From a checkpoint of a small contrastive audio-text model: encoder patch size [16, 4], encoder width 256.
Rows from block 3 of the audio encoder of a small contrastive audio-text model, named by matrix and row number. Rows with one number belong to one neuron. Each number is 200 + 30 x the weight over its row's rms, rounded and kept within 0 to 999. All counts start at 0.
After each neuron's rows are labels from the 100 clips, of 14848, where the neuron reaches its highest value: "responds to" is what is common among them. Only what is clearly more common there than usual is listed. The data: notes from a synthesiser with random patches. In brackets: how many of the 100.
# fc1: MLP up (encoder.blocks.3.mlp.fc1.weight, 1024x256), inputs 0-127
# fc2: MLP down (encoder.blocks.3.mlp.fc2.weight, 256x1024, transposed), outputs 0-127

fc1.8,264,217,204,196,220,198,236,173,188,171,218,191,188,180,258,185,139,189,263,151,192,206,197,196,232,145,192,199,206,190,195,246,231,254,202,209,158,135,203,199,156,202,184,207,223,223,182,194,262,283,151,215,182,225,178,218,186,193,188,190,203,221,216,244,184,232,223,180,157,188,195,162,181,224,199,175,239,192,238,213,235,241,207,199,253,209,248,252,190,237,157,210,208,179,249,221,171,208,189,262,170,217,177,217,222,162,189,190,225,236,246,177,238,193,201,198,238,217,179,197,215,186,159,173,228,214,196,191
fc2.8,193,146,229,186,208,210,203,237,171,221,195,202,218,163,243,181,182,227,203,187,183,154,257,236,229,201,179,176,224,161,154,219,210,200,160,185,277,216,194,225,195,234,185,168,173,220,241,170,172,204,244,182,194,159,230,172,166,229,180,231,205,167,215,219,182,154,235,203,228,231,200,202,203,188,151,217,243,197,180,162,177,161,219,194,178,202,156,180,220,181,201,234,185,158,163,177,174,180,178,155,200,206,154,249,168,247,160,171,211,255,189,174,187,195,221,216,232,224,201,204,131,196,192,238,155,191,224,232
responds to: tremolo (99); saw (30); square (29)

fc1.525,225,223,257,187,188,202,220,167,178,184,205,177,211,191,169,161,174,225,189,218,156,195,209,203,209,215,155,238,206,244,210,259,216,212,157,217,181,215,227,173,220,251,195,199,202,199,198,235,193,218,195,199,177,238,222,185,151,189,212,211,200,208,205,203,231,194,249,245,180,166,172,134,196,187,202,194,215,140,194,197,254,244,208,240,219,227,219,171,182,243,173,200,148,163,206,161,130,211,191,174,208,219,178,150,213,183,178,232,282,231,211,177,239,147,241,228,219,237,136,183,201,241,215,216,200,195,207,180
fc2.525,207,172,187,215,184,249,179,170,236,213,215,183,185,179,208,261,193,204,228,179,185,145,188,230,233,211,157,207,205,188,181,173,195,193,186,210,227,236,157,180,150,206,235,194,185,163,207,136,163,177,187,174,176,219,227,205,217,200,165,254,223,199,197,207,138,185,176,181,153,220,230,215,217,219,148,213,240,188,206,199,191,165,176,183,231,188,199,210,223,121,177,217,139,191,188,198,242,200,152,222,188,207,186,205,201,194,197,231,200,266,199,158,175,204,181,184,232,192,221,242,171,152,170,207,214,245,212,205
responds to: tremolo (88); pluck (69)

fc1.365,193,247,245,164,211,190,223,240,197,192,223,164,250,235,180,156,234,235,197,216,258,213,197,183,205,185,234,195,159,197,157,216,215,167,208,216,257,189,191,266,159,198,197,234,235,225,135,149,240,189,246,164,209,192,192,224,180,250,206,218,201,174,196,226,168,222,194,248,207,163,202,219,158,243,220,202,232,210,143,163,276,189,196,223,215,170,258,255,192,218,264,179,185,188,252,177,233,226,178,185,222,188,170,198,193,173,197,207,235,241,236,210,203,211,209,169,208,214,193,250,179,195,206,187,175,219,128,158
fc2.365,267,201,227,242,255,179,194,172,206,188,226,203,169,201,212,168,230,252,119,261,167,221,126,217,142,220,199,176,203,215,182,183,163,176,247,167,176,205,185,191,192,188,224,179,224,197,224,243,194,228,200,175,202,214,169,208,173,184,162,236,163,225,200,222,220,177,227,207,174,235,226,167,193,174,205,210,222,202,240,184,174,236,193,236,159,153,237,195,162,199,192,203,213,237,156,207,183,141,250,193,191,218,239,210,208,217,209,175,182,210,152,185,206,209,158,218,134,196,217,201,203,215,198,240,203,211,135,257
responds to: drive (88); square (38)

fc1.669,173,290,203,231,182,228,171,194,183,229,240,232,186,210,217,194,173,173,213,151,232,189,197,223,229,176,220,209,247,223,223,176,204,197,184,186,215,234,199,192,189,153,150,229,187,149,239,212,162,198,128,187,227,200,232,229,190,236,184,251,246,213,168,186,204,172,208,196,199,182,263,262,189,188,192,173,195,230,151,198,168,239,171,163,148,258,184,154,289,203,142,247,172,209,193,189,206,182,191,163,206,209,188,175,189,224,218,179,199,202,219,195,241,264,173,209,209,172,210,201,208,235,244,166,201,210,197,140
fc2.669,178,131,184,206,198,229,246,270,181,221,241,202,227,186,205,198,140,230,154,226,168,170,232,229,232,214,165,210,193,186,178,194,127,161,157,242,170,203,201,220,240,218,242,201,226,207,190,204,218,210,202,230,154,195,184,181,187,153,258,220,228,143,200,213,186,245,197,245,175,205,169,204,244,246,197,214,178,172,175,215,237,193,209,189,203,205,187,133,211,192,200,191,175,180,210,178,152,240,241,207,241,248,205,156,231,175,224,186,203,197,165,209,175,168,177,236,253,194,208,228,200,185,241,179,186,192,222,198
responds to: glide (90); bass register (78); detuned saws (37)

fc1.363,257,268,218,165,215,190,188,173,186,188,218,218,176,180,178,176,196,183,211,245,206,196,159,237,175,178,217,269,249,152,199,205,163,253,182,221,185,206,221,124,198,212,233,166,174,222,160,199,220,195,198,183,233,185,205,176,204,207,195,195,200,199,204,202,181,238,192,214,203,229,226,164,196,184,185,215,214,170,179,204,254,139,254,236,230,186,191,200,235,169,207,244,175,206,214,201,228,133,204,242,143,209,217,179,229,221,140,226,201,182,192,231,208,221,163,174,239,199,180,231,191,229,178,232,165,203,204,148
fc2.363,168,167,157,199,137,194,218,233,190,243,147,186,192,142,204,189,223,219,202,189,160,226,214,183,189,211,110,168,192,201,151,248,226,211,203,219,203,199,209,226,186,191,207,235,170,203,227,178,160,196,245,196,220,210,209,261,258,169,239,182,198,239,158,122,195,215,240,150,179,180,248,238,197,251,169,157,191,221,203,184,230,172,256,202,186,253,192,144,218,232,192,224,187,189,206,151,135,201,205,215,173,222,190,191,199,236,195,161,190,199,168,180,227,186,222,186,217,246,243,224,155,129,192,184,235,190,218,217
responds to: tremolo (64); noise (58); high-pass (55)

fc1.475,143,222,215,193,198,187,217,255,190,211,173,227,240,239,236,211,245,153,180,197,233,208,174,191,134,218,232,178,116,165,203,236,199,172,243,203,177,189,187,242,204,160,211,193,205,200,252,194,186,187,193,201,217,146,220,170,198,206,188,213,228,210,237,205,161,237,164,181,207,181,150,229,192,225,243,237,223,188,173,159,151,226,198,173,175,205,188,154,207,171,211,158,254,207,166,172,205,191,178,172,186,229,192,214,151,230,195,205,235,178,120,180,206,184,162,193,223,233,229,215,143,224,195,189,211,160,201,192
fc2.475,218,169,210,184,159,128,211,153,215,221,159,217,210,193,207,196,187,189,198,141,149,202,246,222,188,208,184,269,202,164,149,231,157,158,187,180,162,235,168,188,184,204,215,244,184,226,202,245,218,198,248,206,215,221,157,251,230,240,210,168,205,125,184,227,251,222,240,190,204,179,209,197,166,225,188,145,213,189,195,193,195,198,224,240,169,174,147,178,238,202,194,251,175,192,233,228,187,181,271,231,206,196,193,192,213,210,155,179,148,180,196,183,219,198,132,218,186,174,172,215,192,214,218,193,176,168,204,216
responds to: harmonic FM (52); inharmonic FM (43)

fc1.389,214,229,146,212,172,143,165,229,170,212,194,210,194,219,181,212,244,235,230,217,263,185,187,231,199,199,212,199,171,231,263,202,214,174,192,207,214,209,269,197,218,185,199,222,208,219,212,157,195,213,177,239,177,212,209,190,193,198,191,246,233,187,177,238,175,241,202,231,208,245,130,182,136,205,236,170,161,244,203,162,212,167,192,250,179,170,208,222,169,203,151,145,180,208,173,202,195,219,230,204,243,247,179,207,196,178,269,194,228,214,218,207,234,192,230,204,180,177,217,190,217,209,162,230,212,134,164,157
fc2.389,209,184,181,194,159,208,229,220,268,170,188,123,227,179,227,184,193,236,155,198,134,230,177,209,195,239,128,220,191,247,198,200,234,233,171,186,198,242,197,141,157,172,278,200,191,161,236,199,188,169,180,199,202,248,208,190,196,177,172,195,196,189,223,232,202,187,144,196,191,192,183,227,238,191,234,253,193,187,199,195,131,208,190,201,173,253,189,195,228,179,220,231,253,224,182,181,188,236,196,223,210,92,222,203,176,183,122,212,185,176,229,184,215,180,261,183,220,279,166,227,196,200,216,204,204,164,191,182
responds to: harmonic FM (41); pitch class: D# (30); oscillator: square (28)

fc1.131,254,198,198,206,192,204,157,168,217,206,228,164,203,143,210,156,147,216,200,158,200,158,258,180,256,225,219,255,184,219,190,240,191,176,203,210,166,256,217,201,207,209,178,209,191,205,185,231,165,220,173,208,185,209,217,180,219,185,206,192,153,157,208,214,207,175,269,205,186,271,193,162,185,252,159,194,206,191,196,239,139,261,174,207,230,225,213,169,183,258,217,219,185,179,182,209,199,237,171,169,184,232,234,145,250,200,183,261,189,244,214,230,187,157,242,220,230,166,149,181,202,194,183,162,203,207,244,205
fc2.131,190,181,257,211,203,193,228,221,209,238,200,210,156,184,175,203,240,231,261,203,184,203,148,271,165,198,197,207,265,218,219,205,215,168,194,153,263,129,182,197,238,208,161,218,196,227,174,160,176,206,229,234,187,234,196,221,195,228,184,138,262,198,224,218,261,250,196,206,238,184,174,252,248,196,197,233,185,157,172,162,249,171,227,200,165,171,181,197,205,183,169,194,148,207,204,145,207,184,184,222,126,160,192,178,141,211,205,168,231,220,178,158,211,236,202,165,171,208,228,179,182,156,238,213,200,214,159,234
responds to: tremolo (53); high-pass (41)

fc1.185,185,211,188,180,185,206,137,232,244,155,208,192,157,194,201,198,230,214,195,188,211,228,196,226,207,207,249,217,216,200,208,164,179,202,237,272,148,208,264,146,194,208,262,284,167,167,217,164,196,207,207,147,230,215,208,195,207,143,186,174,225,153,224,195,187,185,196,253,221,210,170,243,178,127,228,173,173,215,235,197,261,193,238,269,192,183,178,211,236,217,196,189,195,204,153,220,228,169,168,218,235,222,248,273,213,173,207,228,161,237,206,237,206,206,181,166,203,170,239,235,219,237,186,177,245,188,243,164
fc2.185,227,176,244,198,201,193,184,207,241,192,177,165,241,200,224,204,210,256,197,216,202,188,205,227,227,172,159,165,216,191,178,185,214,214,192,212,224,231,197,150,148,170,227,220,294,157,186,204,156,188,188,222,197,179,215,207,212,214,236,201,205,204,178,181,218,203,156,157,184,199,236,181,253,239,244,216,207,195,198,236,150,177,180,133,174,209,191,272,226,166,184,174,199,144,185,186,161,247,172,197,212,216,222,214,142,193,178,190,208,218,257,180,215,208,256,173,189,191,183,210,202,170,215,180,221,199,202,184
responds to: high-pass (54); inharmonic FM (34)

fc1.381,189,238,191,245,188,232,177,216,230,138,253,203,194,144,228,190,157,210,206,190,191,210,195,203,187,169,222,166,225,192,200,165,260,201,190,176,240,249,172,265,121,165,238,212,149,188,149,196,205,252,188,190,263,207,188,184,195,219,216,130,209,197,265,218,209,204,218,181,225,206,244,202,189,220,164,200,207,185,224,199,161,189,202,190,163,236,194,208,170,198,209,139,208,170,240,155,162,242,220,190,187,169,207,192,224,153,216,195,227,209,189,214,221,232,212,158,159,208,142,193,158,198,159,179,197,184,182,287
fc2.381,213,198,187,214,233,183,246,171,219,171,202,169,150,183,191,250,183,203,166,138,155,168,132,202,183,213,166,181,185,212,195,181,203,236,206,196,169,186,253,152,192,198,170,197,243,172,213,194,160,161,226,251,199,153,180,198,185,177,190,179,208,243,193,203,177,216,159,182,203,166,181,221,191,215,271,218,198,178,171,210,204,203,249,226,208,215,214,213,239,197,167,267,197,160,209,190,173,197,189,239,158,218,181,200,186,261,178,194,208,191,288,231,203,195,206,209,219,196,248,206,190,204,200,252,217,177,232,181
responds to: harmonic FM (36); square (35)

fc1.721,214,244,202,207,204,117,188,196,202,161,194,169,218,194,201,246,175,183,210,206,193,222,245,202,195,269,233,229,186,186,225,235,244,201,229,179,190,199,203,183,170,161,205,222,237,204,237,145,173,169,199,197,169,205,201,163,178,156,230,165,263,218,136,207,194,157,187,209,226,203,195,157,209,199,196,177,211,184,155,191,149,171,240,202,207,182,238,199,179,249,202,166,166,247,166,205,214,215,151,166,188,264,225,174,177,241,234,189,246,211,218,196,198,219,202,196,121,154,131,243,226,228,181,232,231,172,180,202
fc2.721,183,146,196,177,211,226,237,227,236,110,208,262,206,242,244,202,233,240,190,224,167,219,159,225,189,187,175,179,156,159,195,199,186,228,199,219,194,175,153,193,161,191,167,189,195,224,164,179,219,177,192,225,181,212,155,126,219,245,206,244,230,258,212,170,232,252,170,266,196,157,180,234,173,159,196,229,202,171,205,148,193,199,183,215,185,185,159,241,177,226,230,186,206,206,211,193,186,154,222,193,159,221,244,181,206,227,181,208,175,163,194,251,189,219,232,197,177,231,154,165,186,203,216,201,214,196,240,253
responds to: bass register (74); ring modulation (50)

fc1.733,181,207,205,163,169,187,159,213,159,149,214,149,188,217,203,201,163,214,246,229,168,203,147,192,230,236,210,247,218,180,207,255,167,201,219,231,261,218,200,244,185,187,194,145,214,133,179,223,233,189,222,200,195,168,173,219,157,198,216,143,227,255,194,213,188,204,220,199,213,254,184,210,189,256,214,167,190,213,188,164,257,214,196,198,216,185,199,234,277,173,132,213,207,221,241,163,143,226,193,163,211,219,176,202,175,192,244,226,241,182,256,200,156,206,131,193,152,203,190,166,182,139,146,223,161,226,181,146
fc2.733,207,236,185,245,246,191,209,208,153,111,222,202,209,198,190,184,149,205,203,212,196,235,277,155,176,187,212,194,193,211,187,203,202,174,186,140,191,247,199,135,157,210,190,188,176,211,154,155,242,245,167,206,194,217,178,254,196,227,184,167,202,222,260,261,167,180,212,212,211,225,186,210,201,187,229,279,156,227,206,186,194,182,196,256,171,192,210,196,216,176,209,249,207,188,191,247,189,207,189,184,239,190,199,206,221,168,229,201,185,174,158,194,203,192,161,156,182,169,185,252,147,230,196,222,204,166,187,215
responds to: drive (98); high-pass (46); harmonic FM (38)

fc1.139,218,202,232,202,156,166,201,214,256,182,218,256,169,165,221,203,155,206,207,271,170,242,254,167,212,216,211,238,163,208,208,188,212,257,175,186,198,146,235,220,192,161,229,245,244,199,177,202,151,181,182,186,179,167,221,187,205,193,161,187,164,193,226,174,142,180,200,233,241,190,179,203,245,195,223,187,234,194,258,218,242,211,229,207,199,184,188,220,271,171,202,155,161,196,189,227,195,196,210,194,201,205,251,176,241,137,216,230,185,245,237,202,190,188,167,198,143,160,215,204,206,170,170,164,139,119,143,209
fc2.139,248,217,138,210,244,188,183,170,172,191,183,136,216,167,221,229,237,178,175,146,221,230,251,155,221,216,172,199,210,217,206,200,204,177,165,206,179,244,181,166,183,259,200,164,202,147,152,234,217,219,176,197,271,206,162,197,171,162,205,174,231,184,153,172,228,188,191,139,195,205,219,198,185,195,173,130,172,252,171,175,162,176,185,173,206,199,186,202,189,164,195,237,221,160,260,206,183,231,258,190,202,202,194,171,138,196,182,180,231,200,138,234,206,212,194,195,213,226,184,241,207,224,196,238,273,212,198,203
responds to: bass register (86)

fc1.430,185,267,215,212,157,234,167,226,183,237,232,269,182,203,241,195,158,201,221,269,173,162,189,175,131,224,209,159,169,138,204,218,218,165,202,201,214,199,202,243,183,178,117,293,226,200,259,186,193,200,196,223,196,208,206,203,178,222,169,208,218,182,225,194,244,188,213,229,145,253,163,246,188,233,186,206,206,198,162,187,189,205,161,149,215,161,187,204,200,212,232,162,232,245,219,254,201,244,193,171,185,228,183,217,219,212,158,223,203,187,232,158,222,183,212,239,209,190,205,213,196,204,218,202,205,151,180,209
fc2.430,244,157,221,153,242,260,190,141,167,182,176,200,265,210,187,231,225,163,227,193,211,196,223,185,232,187,218,219,229,228,254,229,226,161,198,198,212,193,197,186,177,194,214,175,184,287,221,199,208,235,211,191,226,188,214,190,146,195,197,210,200,179,221,229,212,266,224,229,202,268,220,118,248,192,179,194,236,255,216,112,238,214,125,198,184,210,254,192,239,163,173,235,180,215,191,188,194,213,175,214,208,238,171,193,163,218,261,150,243,227,197,216,144,221,180,208,196,220,167,218,206,210,236,212,188,156,171,214
responds to: tremolo (77)

fc1.259,144,192,161,235,238,208,193,167,187,218,227,197,216,171,203,187,198,208,201,181,213,177,267,177,252,216,194,161,205,207,254,236,200,182,225,202,188,224,206,203,211,220,155,160,156,218,206,202,193,227,222,162,198,207,176,234,154,210,248,213,211,220,170,212,219,187,209,161,179,206,215,248,156,238,161,202,193,167,231,223,195,175,233,225,226,179,226,227,191,174,211,198,181,208,180,218,204,196,177,198,162,129,172,214,149,208,186,159,246,191,158,170,200,165,194,169,196,215,164,252,223,170,176,218,200,159,192,235
fc2.259,211,231,205,190,148,208,150,173,227,163,172,150,190,193,155,211,251,194,220,205,219,182,184,281,189,229,216,175,143,227,212,219,152,237,234,223,151,237,228,196,176,232,175,223,194,190,211,180,222,235,212,181,185,162,203,169,222,288,200,230,180,202,232,184,215,257,198,221,219,195,169,228,246,192,255,177,182,189,138,207,239,221,186,178,224,219,185,233,186,184,234,227,183,206,206,229,215,181,175,228,189,257,228,210,187,216,230,277,252,239,264,197,202,250,175,194,182,175,185,172,198,203,177,281,187,194,206,200
responds to: tremolo (73)

fc1.550,219,220,195,176,185,203,215,226,163,199,191,180,168,171,228,192,214,186,199,244,224,246,199,240,191,180,178,182,166,213,204,216,235,200,168,203,145,141,162,166,207,191,218,209,183,189,214,161,132,175,256,215,254,168,201,208,159,195,207,231,262,160,260,207,205,224,180,239,165,156,182,184,225,208,183,153,258,216,181,183,216,236,183,194,202,173,202,187,243,146,216,176,124,186,134,250,254,192,223,183,176,158,163,204,181,188,238,189,216,202,203,193,185,251,220,203,226,213,186,224,179,243,219,273,188,191,253,171
fc2.550,225,251,217,197,206,218,186,180,170,167,236,186,234,205,202,201,151,189,206,245,165,167,175,198,175,146,222,245,191,202,189,167,205,208,179,206,188,173,188,205,167,202,211,182,201,163,217,177,199,243,193,187,236,221,234,166,203,186,174,171,261,230,230,200,226,232,198,232,191,204,240,215,211,251,230,200,205,225,169,229,203,225,165,186,242,230,190,156,264,197,201,220,238,250,224,202,233,177,165,202,206,231,225,164,171,220,202,199,228,209,232,247,170,136,223,185,195,256,162,238,210,229,233,265,161,179,224,187
responds to: bass register (78); pluck (62)

fc1.208,167,235,239,190,246,198,154,174,282,203,234,206,217,203,179,227,208,208,194,220,220,178,203,194,222,251,226,269,192,248,228,231,246,239,178,216,203,237,200,169,206,235,192,218,199,175,231,240,172,248,170,197,160,194,186,258,177,214,213,184,188,162,255,212,194,192,195,236,189,149,186,201,168,188,116,148,188,222,172,228,213,254,216,226,214,205,216,276,161,202,190,231,178,181,234,200,252,191,181,222,164,152,232,153,247,216,225,184,174,253,131,219,188,198,184,122,206,189,164,204,192,231,188,184,207,217,175,231
fc2.208,231,186,193,202,218,183,177,264,246,180,182,178,160,176,185,188,190,235,173,187,111,240,144,183,170,155,207,195,238,216,183,180,176,222,162,197,204,243,222,195,219,169,179,194,162,243,184,192,209,216,242,190,190,263,251,176,155,179,199,195,183,186,168,195,123,193,215,176,192,166,270,204,244,216,213,204,205,182,216,203,194,130,158,204,156,200,193,184,199,248,253,230,270,168,207,256,190,162,256,174,149,217,209,173,228,191,225,243,171,182,193,171,176,220,151,200,185,181,181,205,165,196,180,238,249,239,229,194
responds to: drive (78); vibrato (68); harmonic FM (27)

fc1.727,145,207,195,211,174,200,197,200,208,200,246,239,97,216,201,174,172,187,173,227,260,167,225,198,209,205,260,234,215,173,151,197,150,240,226,211,189,256,206,188,189,201,244,162,206,217,200,208,217,181,176,151,185,195,184,211,224,203,196,269,166,210,160,234,194,191,194,183,249,231,207,244,206,154,205,187,263,262,252,204,188,231,220,167,145,199,185,250,175,259,164,197,187,194,207,209,200,174,203,191,191,174,172,239,220,207,204,232,195,133,183,199,165,244,218,173,137,192,246,220,195,174,264,191,247,226,238,177
fc2.727,199,209,225,241,191,234,210,215,141,179,161,212,188,189,185,236,247,248,270,194,209,190,210,208,177,205,131,175,204,159,216,201,263,171,240,224,189,163,249,183,160,170,162,225,210,195,196,148,146,240,221,210,262,204,220,193,233,169,165,164,202,177,212,160,196,206,166,181,223,193,183,190,214,208,166,225,177,206,134,247,210,163,197,209,231,199,154,182,208,139,178,112,188,227,173,221,197,234,182,234,199,205,173,212,129,261,209,218,222,207,198,178,208,170,230,201,224,171,179,142,215,210,204,253,229,244,251,165
responds to: harmonic FM (43); pitch class: C (28)

fc1.218,174,197,242,268,185,171,150,200,236,202,221,263,224,184,179,188,237,213,190,215,189,193,194,228,129,231,223,243,215,251,220,193,202,236,214,208,200,235,253,134,206,143,188,200,243,269,256,206,152,177,166,176,242,225,184,210,173,233,182,187,193,234,232,206,201,207,213,170,182,239,199,158,217,212,235,169,210,235,170,196,122,202,185,202,191,259,224,183,215,211,203,183,233,231,157,161,173,208,190,245,189,142,215,174,229,194,219,203,208,247,220,180,227,199,196,166,189,195,200,245,205,188,189,209,238,194,218,206
fc2.218,228,180,139,204,182,182,259,223,216,218,173,162,201,212,196,283,218,214,179,134,174,171,179,156,208,212,201,213,180,180,208,203,183,183,177,182,249,160,179,211,238,203,196,203,182,163,155,172,220,202,181,203,164,167,209,174,154,174,185,226,195,178,230,168,159,184,174,221,200,178,218,196,202,153,210,206,152,199,175,241,198,157,238,223,215,148,151,211,198,199,222,219,152,186,248,281,185,217,260,203,188,192,192,221,154,216,226,193,214,198,144,262,164,173,191,198,234,206,189,180,222,194,191,190,194,204,181,189
responds to: glide (81); low-pass (41); oscillator: harmonic FM (26)

fc1.276,177,204,137,233,237,179,190,202,252,202,179,217,202,208,202,218,206,245,220,195,159,147,202,171,224,192,223,162,234,239,210,257,187,231,179,236,154,130,229,198,153,165,213,227,184,261,198,247,189,203,198,227,201,156,158,214,246,176,165,234,190,287,170,160,153,187,186,234,194,220,217,231,226,181,184,233,188,213,174,207,167,191,167,203,142,249,220,158,170,230,170,240,252,134,199,246,202,190,206,206,162,182,226,159,205,237,201,209,191,190,204,201,211,195,223,189,194,192,198,265,197,138,175,209,231,230,223,193
fc2.276,229,164,196,206,169,153,246,190,178,190,251,170,159,240,219,190,162,231,195,165,158,198,201,275,177,239,198,209,130,172,204,240,235,200,195,212,230,175,160,169,238,204,195,187,208,202,221,163,225,177,154,162,208,233,229,221,127,169,240,183,167,162,220,215,267,213,226,142,204,176,150,174,196,200,166,223,215,191,212,292,193,234,205,185,229,226,160,206,184,196,197,220,211,263,183,184,226,185,237,179,216,206,190,201,186,155,223,229,209,221,188,187,200,155,227,205,225,227,183,178,225,178,216,187,168,204,221,204
responds to: glide (79); filter opening (61); resonance (38)

fc1.355,213,187,135,219,212,198,216,184,167,170,189,193,209,222,167,220,215,217,159,241,212,158,201,207,177,144,199,213,200,234,223,195,273,210,199,178,182,211,202,185,231,213,229,168,202,205,235,230,132,172,262,162,196,188,228,208,140,225,239,207,152,182,198,149,227,220,251,185,217,228,186,172,227,204,180,255,227,140,210,163,259,141,176,224,251,203,204,161,196,136,237,172,170,214,173,222,206,250,197,140,203,184,170,187,170,214,162,230,291,210,212,207,183,167,199,163,185,197,195,208,211,189,239,231,194,118,178,209
fc2.355,211,217,221,229,203,174,138,245,263,230,160,130,158,186,168,221,235,207,218,215,208,151,163,213,244,252,243,211,206,180,205,213,140,167,191,237,188,285,217,202,170,270,176,258,196,210,213,174,184,204,181,183,157,189,161,178,215,206,166,225,210,227,211,230,175,218,185,202,207,187,260,173,200,187,194,176,212,199,203,219,189,211,186,175,260,265,228,228,200,196,194,235,187,179,224,190,205,159,145,220,187,247,225,213,175,227,198,190,134,200,193,186,223,214,166,180,173,212,207,179,228,157,133,272,220,249,199,182
responds to: drive (57); pluck (57); noise (47)

fc1.72,218,198,147,161,183,219,151,169,206,186,215,213,206,158,192,189,224,219,223,198,166,192,202,232,223,241,182,224,200,262,210,199,206,209,219,173,205,195,247,200,231,235,202,210,225,222,172,235,231,164,201,157,235,175,219,173,228,144,208,232,193,198,197,216,185,192,228,248,213,218,175,209,241,194,190,204,265,197,201,166,227,235,192,177,157,174,210,195,252,238,151,228,239,215,221,199,142,207,206,212,162,193,228,169,214,176,165,265,177,200,107,167,162,173,221,272,174,184,184,173,181,205,198,206,195,154,169,215
fc2.72,179,177,207,148,190,195,162,240,222,206,152,219,190,209,196,258,251,187,163,206,177,201,190,227,157,241,186,183,158,223,165,285,222,246,197,175,157,206,176,221,163,144,221,220,218,249,193,152,165,205,191,208,170,233,178,203,177,157,215,197,167,184,167,153,231,229,167,163,183,205,213,193,180,210,217,149,173,216,172,205,179,210,169,266,168,201,189,217,210,158,192,160,149,218,178,185,218,203,264,186,231,155,220,173,261,252,228,177,180,228,201,175,240,232,208,228,236,209,236,223,242,189,207,155,190,202,203,188
responds to: drive (54); hard sync (53); oscillator: inharmonic FM (31)

fc1.240,264,207,138,191,191,189,143,181,228,135,156,236,191,273,203,200,234,228,195,216,220,220,160,158,166,256,195,223,206,201,187,222,167,201,214,203,175,231,172,225,200,178,211,205,246,220,232,244,256,200,188,202,188,172,172,203,199,163,210,182,238,205,203,201,163,184,197,212,178,209,195,196,201,229,216,179,189,176,211,208,215,235,171,180,196,182,248,174,209,142,176,121,208,200,212,171,231,228,229,197,263,202,236,175,242,149,237,142,231,241,173,225,154,212,162,167,217,182,177,199,226,191,201,214,200,180,160,213
fc2.240,235,246,243,179,167,151,272,210,175,187,199,171,240,237,170,191,220,188,195,196,174,226,207,188,189,179,204,203,184,221,255,208,215,189,224,237,211,163,252,155,223,181,164,183,197,209,167,196,206,172,175,214,254,229,250,188,224,214,227,214,146,148,161,157,184,232,219,229,232,187,203,149,198,216,208,217,226,256,169,189,223,143,215,184,183,172,208,177,217,182,177,218,237,178,158,218,194,206,235,210,165,211,181,199,194,220,169,242,163,216,182,193,249,219,257,251,187,212,195,248,228,211,221,185,148,248,196,181
responds to: drive (58); notch (55); filter closing (47)

fc1.558,184,205,164,242,255,244,165,188,201,235,222,192,199,188,183,196,223,152,210,201,191,160,215,226,215,169,128,215,204,243,178,199,194,152,193,109,225,224,214,190,165,234,218,194,166,181,249,191,214,183,230,213,228,198,234,191,228,181,204,140,206,164,165,235,200,170,229,189,163,198,180,204,199,181,249,146,214,228,232,236,189,174,204,199,265,210,149,173,153,187,227,239,161,130,221,195,180,204,230,216,185,163,201,156,171,160,189,204,249,227,180,157,200,202,189,212,159,189,174,173,172,230,210,215,154,171,161,179
fc2.558,183,245,214,214,203,232,139,235,244,179,189,198,216,199,261,239,168,247,232,202,225,182,199,172,164,202,235,142,243,214,200,201,184,223,216,223,173,218,270,188,216,211,184,163,216,239,197,176,203,225,234,206,220,208,184,198,197,199,213,246,192,221,231,217,181,241,152,239,212,248,216,225,176,200,229,290,206,171,123,217,216,209,218,161,227,174,226,155,187,232,168,215,268,186,212,155,214,238,163,199,206,211,222,168,309,240,131,177,198,162,214,226,209,227,146,165,182,231,165,140,152,194,216,204,218,161,209,182
responds to: harmonic FM (47)

fc1.48,195,235,160,185,240,198,222,214,210,229,178,198,207,212,156,227,227,179,177,199,217,266,188,197,207,212,190,207,176,159,230,232,211,224,262,213,205,194,182,228,204,189,216,228,214,195,205,176,227,157,225,209,195,220,168,211,235,195,194,211,207,163,207,227,204,206,150,196,186,182,215,186,210,210,242,197,174,234,211,167,247,258,231,201,174,168,199,232,234,248,208,290,248,213,246,257,248,201,160,184,255,151,191,157,200,201,178,174,190,210,202,173,213,194,210,189,178,185,220,207,198,190,152,200,211,179,175,220
fc2.48,234,174,258,177,222,204,150,165,221,203,163,177,274,218,208,184,199,264,223,203,176,255,220,204,202,196,240,275,264,224,203,224,230,212,205,197,156,208,231,163,154,208,189,184,158,200,196,201,199,192,204,199,195,149,167,193,199,176,194,224,176,170,221,179,231,210,248,210,208,188,191,186,193,190,174,214,182,214,231,176,175,212,180,265,192,182,227,226,245,159,203,208,181,215,176,165,180,144,207,169,229,264,185,240,233,217,212,204,184,278,221,215,239,221,185,154,175,216,155,184,225,233,235,194,214,218,260,210
responds to: harmonic FM (63); inharmonic FM (37)